{
  "encoder_arch": "vit",
  "image_size": 64,
  "embed_dim": 256,
  "encoder_expert_mlp_ratio": 0.5,
  "encoder_slots_per_expert": 1,
  "encoder_shared_expert": true,
  "encoder_width": 192,
  "encoder_positions": "relative_bias",
  "text_encoder_layer_scale_init": 1.0,
  "max_steps": 10000,
  "batch_size": 256,
  "epochs": 13.1
}
Rows from block 7 of the text encoder of a small contrastive image-text model, named by matrix and row number. Rows with one number belong to one neuron. Each number is 500 + 40 x the weight over its row's rms, rounded and kept within 0 to 999. All counts start at 0. Numbers have three digits each.
After each neuron's rows are labels from the 100 texts, of 14848, where the neuron reaches its highest value: "fires on" is the input token at the peak. Only what is clearly more common there than usual is listed. The data: pictures of board games with random positions, seen at a slant.
# fc1: MLP up (text_encoder.blocks.7.mlp.fc1.weight, 384x192), inputs 0-191
# fc2: MLP down (text_encoder.blocks.7.mlp.fc2.weight, 192x384, transposed), outputs 0-191

fc1.117:548497543546521455498649547484484452460496478473512453471551463502497515488439564516549574544519495567489518482560501568537577502483482519483543561572533480441442523505472470463463486534461515563496461511480569515443528534465498514509488487460456480442490491538499437531561395456518604506477509553456498435473484517514478553529535532490436488448518495478442486510411458498502501406484540461491491491485465480528551505457494450432467484463493454531442523507471563510391504507514517543447514522518532562491479444495489462523502464479474558455430511528496527459494516440521566512
fc2.117:556520511499552506615467477554512535498556556508470535563512543493477484522505507523476430553526484501475460525554529428564524519506490431536438537480513425505537513512478541443485522499561528446490575523467521521469557471469549485513535523493501523515429478557496548463534509493469406474461486555509520515477536430502460409458482483547588520505493510524506450449407512520456490506519434530509426528469515457520547540582547512514479512528505504557555510531533566521528491483439494506494509441457369484486500469494562489533490498480490545576517495468537519631458501506512475549
fires on: "by"; ":"; "<end>"

fc1.102:556429472513535509518547473467542467487487455491443450480492535475522471475507492485543552554514460505553457481489487574529506488471510429446524492519531417475401444435574499524429492531482460538542458505485518495477532507500530505597571569490463441454536514471545438528549405489483501483545475485489478473500545526501495572540523535450504490509508494495424454570516388458473482450527532415448494459504470532529524524455464437500470563415478481472535521512506560451448467527484518510483468450502537515481515495534475421488498407486466518438413484536472507429437536465501512485
fc2.102:504510449445449485490478498609509572511488533425542462468492474498479528538510520463570523445500491467419506465469486469478535462508413545450422477565472568569518527519478537483539488487492464508414472487508492474545492484530435509391466544461489580486540473455452537457516457516514527479449525486492496538449452544489494490527468505564488484469491529493535521433487513447524502590441489544518499509408453433441519545471541514484544517518427479500460509474529478547511475512524541526514454505523473542508542505514545593506487590504523454563603496448516485507538515417451489567
fires on: "by"; "3"

fc1.377:481555546501473454477485482443468487490441495434476564445458517530483444479432532496510523559462498564527567492516473554488437515429584499508566509534534480417451515543502472504442524468540505553509373514546503476489541539489523498545516476446518533446545552474512475522465455495484502495499551510486459535445458543470473493520512526466465510509519480454406557572444454484497438491525491454553527426504447568488483434483480473452509528549463456541462538486473533518527489504508505518505504561500614498434482538521474469499496469418448499387464389487488498447523518481461486503
fc2.377:412499472503550541505459540677508580483523548502488550485463511486556497545539543489512471527489531492444460429426492431474488482540451521508515518560493619531513495555490506484532555443444498487543520494430450531517481475494398483477498482545507537470479454479442533495516481493515528537488476477502503513538532558505499437477522510495508528496481503509496500465461510530470547652509495549498458501431518456461516534500545503524540495571458489498465494513549443498525523525512492514511493501539449484438497474588577609524470510470555482542558544503551487567500501468454477513
fires on: "0"

fc1.226:541545557505486448513482547505447433569522465528542568450478471503466515492501491527444543486500483537492544526551533606512525525522551489494509588475502471449492488455430456449458542576485455522504559497503561470545563486528547461509530502498557471471501495550561472502499470484496441517498563520532471490443503449462459470483514453531505542514459462537436535542444503498458500485513547477495409443576484538509494537532601520480404446491476431533545509482435596528512450536450496500460510521447469417506540499491490495511508517551467513515422411554489556426552549504492508494
fc2.226:518484451548518426552513545478532491533537551465567430515495536559485552482508517591494488462435479506458513492533549464484565429580497495486492496512537554512484496511496482477446460472544564502452382457486538533434518496485441561484501424562473471499473470542483486509494511533436577479494508433440521463461482433569536513480488540515455470436491536443531512467484481472528542438431501488487443538510515517561539566484475473478441489492509542487536532481459493511434477558475503549468505531495495523500456475450508547510584488555514476416504581472537553484454549583513532409
fires on: "6"; "black"; "0"; "7"

fc1.165:477551547470459543521479463516476520490489457470527574423458475516479518475484560517483488522477505549482554502560493561515486549460582509522499583519513461469434505518472479469482553540480432502503454490542532508558576484540521455571512454494506539425460529557570516482492480550523513489560478450507475521480510473398496501537499476557436495539481451469434518613464498506528486436504509493500488454533438526490467428565564505448498466541464458556457449534434554519483472459509518482478513530452557430503544502462491474463468481446432448513506392491484494413504452485462481589
fc2.165:499553515468479474521562561568448480516515498419464547530510454484545556484494577519538493530505477524453593518507479587488484538541510507499454568566491453541453535587499480464515560541490511447502470528533540460482475463555483497450445389492510586497477450615534459507499482460532504577479517550512546502484507462468456423528497518550464474508513495497458520493445550550531524528449474517493483602533518505552530526517496516456478476487479513490493492485482491609521513485489509531458548577490453489477484455471550515423504506459514535616483559487547522521533451476522518575
fires on: "0"; "6"; "7"; "4"

fc1.100:464465487514498453465578445386548528509524527488424541439454575508486509428508491489490456493451506474489455510530502496479502536532573504525529470474567471499523508506567436479497507510421557505530547472450490532535517507523481481581596530556470403496501530408543496546448518539445437512531539486500517542498459471548481520485537564517505524456485463439421551508548486468532491501561503465499465452452422519540530513465505428490478478530524540554482564495494457452441423446461537536538530423485524551462471458521515506423547534533544465481478456491497498468486422515528544485
fc2.100:444534525550548520429513466519508532447468498527426546451442518554443518505573442539467534503416545512536460489508500477413449570538452558473509504540519542449473541522487507488521518463542559503493490410515468515532497555464447497498515513551455514484487490430548446456446544566489498540549490457516491520489553472527540524489551541504519482500543498403468549522468474471486573570572508501464469448438457458611563478537503470514445461551530451499487491558512463443518444514519535498555501489594425465466544539542534527535496533563519532504505490546520429509504470526510551500
fires on: "by"; "discs"

fc1.45:571476526546476427477493549446526484519439413563429522426524517534480465430436526503468493511496497521509521509515508561525516472423590514502560463462542453488506465503523506525513542471527533590517464527479482500455500534550501507556502551505521522497469549496516478581524454468472508456483536472433492467473463571541499521436495504427513469447548461465456499522542413459528495426513468465474523470464487525533460466460426466445526579463523469549519560451475566522449512502507528491508528503476581479487471470529391450539557449486423537423431478538513526491493479487565533529
fc2.45:555449519498518447584482455561496491459487487496543508535509513449584451506409480498497520546555461521497456493509483482558532469513413431453544498479459476582478458431468554520539497501484447519541544583452487553440519501484533565486530549439445512564462461481478521498564425437518503434447467530492518456478482530496449473462557470460529539526522475513516416512529481550487437504468506454525478515424504455438547492493556523488543509483452452539510523511547590538540532481434508531508487463451464495493495517489480492593487433473499561539501513506456511534431602458535468493
fires on: "by"; "red"; "14"

fc1.126:502529409489460443498447499397513479541536515500489477472438557501484470469465504528472552505482541493528497541514485442491485588491560484576608504425464501503545467552533455480527544532424479486542413443488473517490569496567490493574523502529554498525461546430519538508512512521489447541512560545508522498476467421463492481439467485483568517467494459511454509532422481519549525522538469470544494487518472538465478497489504490498536486518524531507521533463487496460507465457463513436509535417468575506447506482607428503403560524517450451460501398442551511462475477516493492539
fc2.126:533496530518531520488512445492514473522573564477526473488481534485452529496552465565466488452505519503460390506564460421484521548594485510474435469487475499478518547507536447492442472512472561457483497451477492551480486494484512518416564512553551513564474499553487481491476538557484473454525493505511486570490530438567535486517550520578560552503486513487496481404509529544494568475479552529492458553436505422528559558495513482551469460518544511529459512482506507471561470429492563523509476484505433564557467517491562515516501614580524507585496531476444479571450503569478511479
fires on: "6"; "on"; "line"

fc1.316:507488446434452516560425471485482438504515482437495431495461541500463531439507531456453537500463448474539513432525538448465498474478530458525556460416483479448537442573550485488511471503499480477477533514550461543524499472562511478563497573521523421532486580404549535546474510525489425471520507460518579525521455489572488480491485430489512521526452529452464550520555500449578495494598495482507549480527540478431457552451522521521485509488535537485561523471552560407478486526516472498490506466425566462498507542459446462434502505571517509482520429494456512462514445520497464468
fc2.316:545549531504481535537499497524477553523571530427487532453483493436488552466522481479504530486450434537450470457550476435477492558497419507501464503483491511527531539545492501474475518573468504541476544513504440493567472492578502437568534529485486485488440499531577512447509490515554508546512506414555460517534540461515483489467563506548601551528523421514455490443468591518492565517432555537540497524425511422503556550531530499519498383476513495531577469535551449444532472446456520530493555502454416497499490524553532498490504521579588497514538459512495513518508517476472496507
fires on: ":"; "4"; "grid"; "black"

fc1.272:530497475555486487533447514439465480510472377517511482519543511489524546496507531518567525602501540567529529513543497506478514487477473515548543485458491541530524438563538521519499528500574521559521540499460415458459444542473531523531496600500526431540461457478579465554504534470442538472459547416508506483558454538544497549483525487464417399497525485504446477533585458448506446409508511516516461502501491526496456509515571491485504545468515530498440581449462519536478506457522518468467502547510536559461469520436477433472485411461482496512505447575500500462533485492553482516
fc2.272:545531479473481478449482536610522547498534552536530478499477560546491541571477513491429511464506433530521463461495508474591535512514464473462416516469521488508467512443442528506512442501391489470527528553495471524525518504510507480422511486496545550500503512542437528530529482476515550557515506521464484465460477524500485370462490484489508501497509483490465516472487461515492525568472469520515482515493534293499506544438480518469489541431520519473520497454532476462595534488472497562535542454485425614533482512444515568551479500516569537538511495490522482509506539475482505498
fires on: "by"; "13"; "1"; "12"

fc1.227:454498505511512529557505538490512530500534475551493470487479503557483488499482415513392434534491509535521559459496529526457466463474491456533490518391445571498506566513385510552544470501506501475490486517401493555501427543520503537513566447414519489504525481447496503522463453533487481448556508470477464552494496468482477455471473471448424580476437531471513495505450550467483563525514500526493496502557475523535525503497435488535500471488449490448454482504458525517439478494507511484525456579580470463489413522534486396462486514444447478491537517449404497519487472480556448594
fc2.227:503490563491462505456546458512555515504502499470536418463542574440510514499519560487541608435485484500494505467471506463532530522412452448422516498548461432537499505474508606470494506453473500549499470484532540472448556477473494515442416530517549564528446472608510457461496517520472561535475542514493526517472552594555516493435483513501464482475456515517512457455421544465590521552508456459483488498511513411471458579471504486437531486502497474540525469560540509550538500442490540517517491459540540514492563516497548538515503481522515518477579547583477505487512493533494583491
fires on: "0"; "10"; "11"; "9"

fc1.1:460452466498510480482571446454567511545530522471486493437479572493503456441512466490509487483487470485531487533481499514433508562524541434485520491531567525507466514570533436526456541570484509490572432443512528539563496451575576469498584490537524424505539563456518502539490475548513486519518531529478492582505483377431524522554467486518449533468474440520478514524450476445487463551543461401503517462582518546497483509490446492597494437495529506497520482472464477414493449456444483489553488443497496498492510553566468491417495538545551502457503445461478523490466484541497500479
fc2.1:525512444466514516438473505565601514509456575512460466503542586530457524540472517524471469417531484510464530427477457503552490498485494511545396487482436529530468541416392570475519419441513553528445545581475484516415538527448433484410441472472516553481469526522434484484535499514499530478460484528485429452506500477504462413499488520492503510537531499494558487445506496515461573498474447553539520525531480503484516501449504488494462541497480501559515520516488475536532505465517510546546484493453469551464477575461480590477524483476497509480494492478551476615508548492496459447
fires on: "6"

fc1.128:564490565498397461504472468571481486517478462447525530463492553476545517451489553482529495430515460520502532482500517513478448522485512447496477475505508534480462495482469444477481430508529454480534499515494585539501439478537520450471501483556521563524533466575511539414568566551513436540529538586514453473517481408446485498493533469508640582479500534569487519508474451501525509490526524518534536502512536507549593500488517432497542578571535495484591496548530462498454520512510448489538523480526514580506479456581457499481514501528551515422518497572502470505517502513473523430
fc2.128:493509579527524476496518486518510490446517622477504489526557473469484551542531470484656509521565473545470492486534444494503473463589444521521494489487459485517554516405487547465498510482536505585534533478535556481470502455481427484517542510488544554481470504521428488458492505478530506508538526399473537537510414585511474585448542447542441499451543526474464496415496482498443490487526503563481522489460511407487523444483433484505497480470510482506553472461566486560600488513479522470468509494585533495499507523530536500504499509542532542491482482578562481467498522488466485542
fires on: "6"

fc1.79:437473498485461448517548524436523545528478525431430511413431568485475491447495506507497451514480567503508509476509495482487467504464574499494558451537578432486501533576576411473451495462478463500532544495488525515502447478497465508547522481577533475469513551459569496521445470569457506510555528425468482561478443493553544529526548524525531470477481453504441518542566463492519533491538522505508465463547402572469477494452454443454555491518514539510453505445490474452486431450509546549485494497544593545481479476522516489418535517469499453484509463473471508459459386486506542532
fc2.79:525514541454495555452541503523452529464483470472442549479469458562438495484551498503468540527450552546468489518506518513503465570461498514528514475500514531537534514507513513475530580495548501533489583510534432499516486500537460458549556544527521537489490518508516425423415500528562482518548466506514540518515517519526487421436536499497480483513497524445433548496424524495509542572560458494483521483375494431521478494559522476529447510492515497510491465512501438431558510445569464505548533489477353592512509496545496489484470468552531531605463456518505449513525459448470531590
fires on: "0"; "8"; "white"; "discs"

fc1.178:502502489492450479476511507450539536501520514425448557398475567526459531479546450525480486491447515527492510504514524543492426533503566529477576483548554451430408539534543432493449521488496493499489512476533534506537539501500515488560562480553513491464518524462552420513438509560543436508572533531468464563463467422428528468505512526526527487464495494509410539531499499456507493515553385477496500495557432499536506546482565447454453483490528532514487530460471565435458438487510494494527456507546568467456455451570521498434532502462478490487484409485494484442439441508521552515
fc2.178:438470587481506532433554520519487539493456493512419501450452512565474505483546421444552438442441526513489498462512470501469485587523466524482490456535480473495442571462509507503507549520494485516503564479530502478547530507426433468477534582507484522483550566437441458498446563573546503489543505519499481578481523539524538469481526509510562490514477503444468535515492529401492480568540448475500540430454517450499440512532474498519501438572537494509471486501536469435505481476526491464572497468541412532535500502551495528538467563568507497581522389560472495508534442490468471518
fires on: ":"; "7"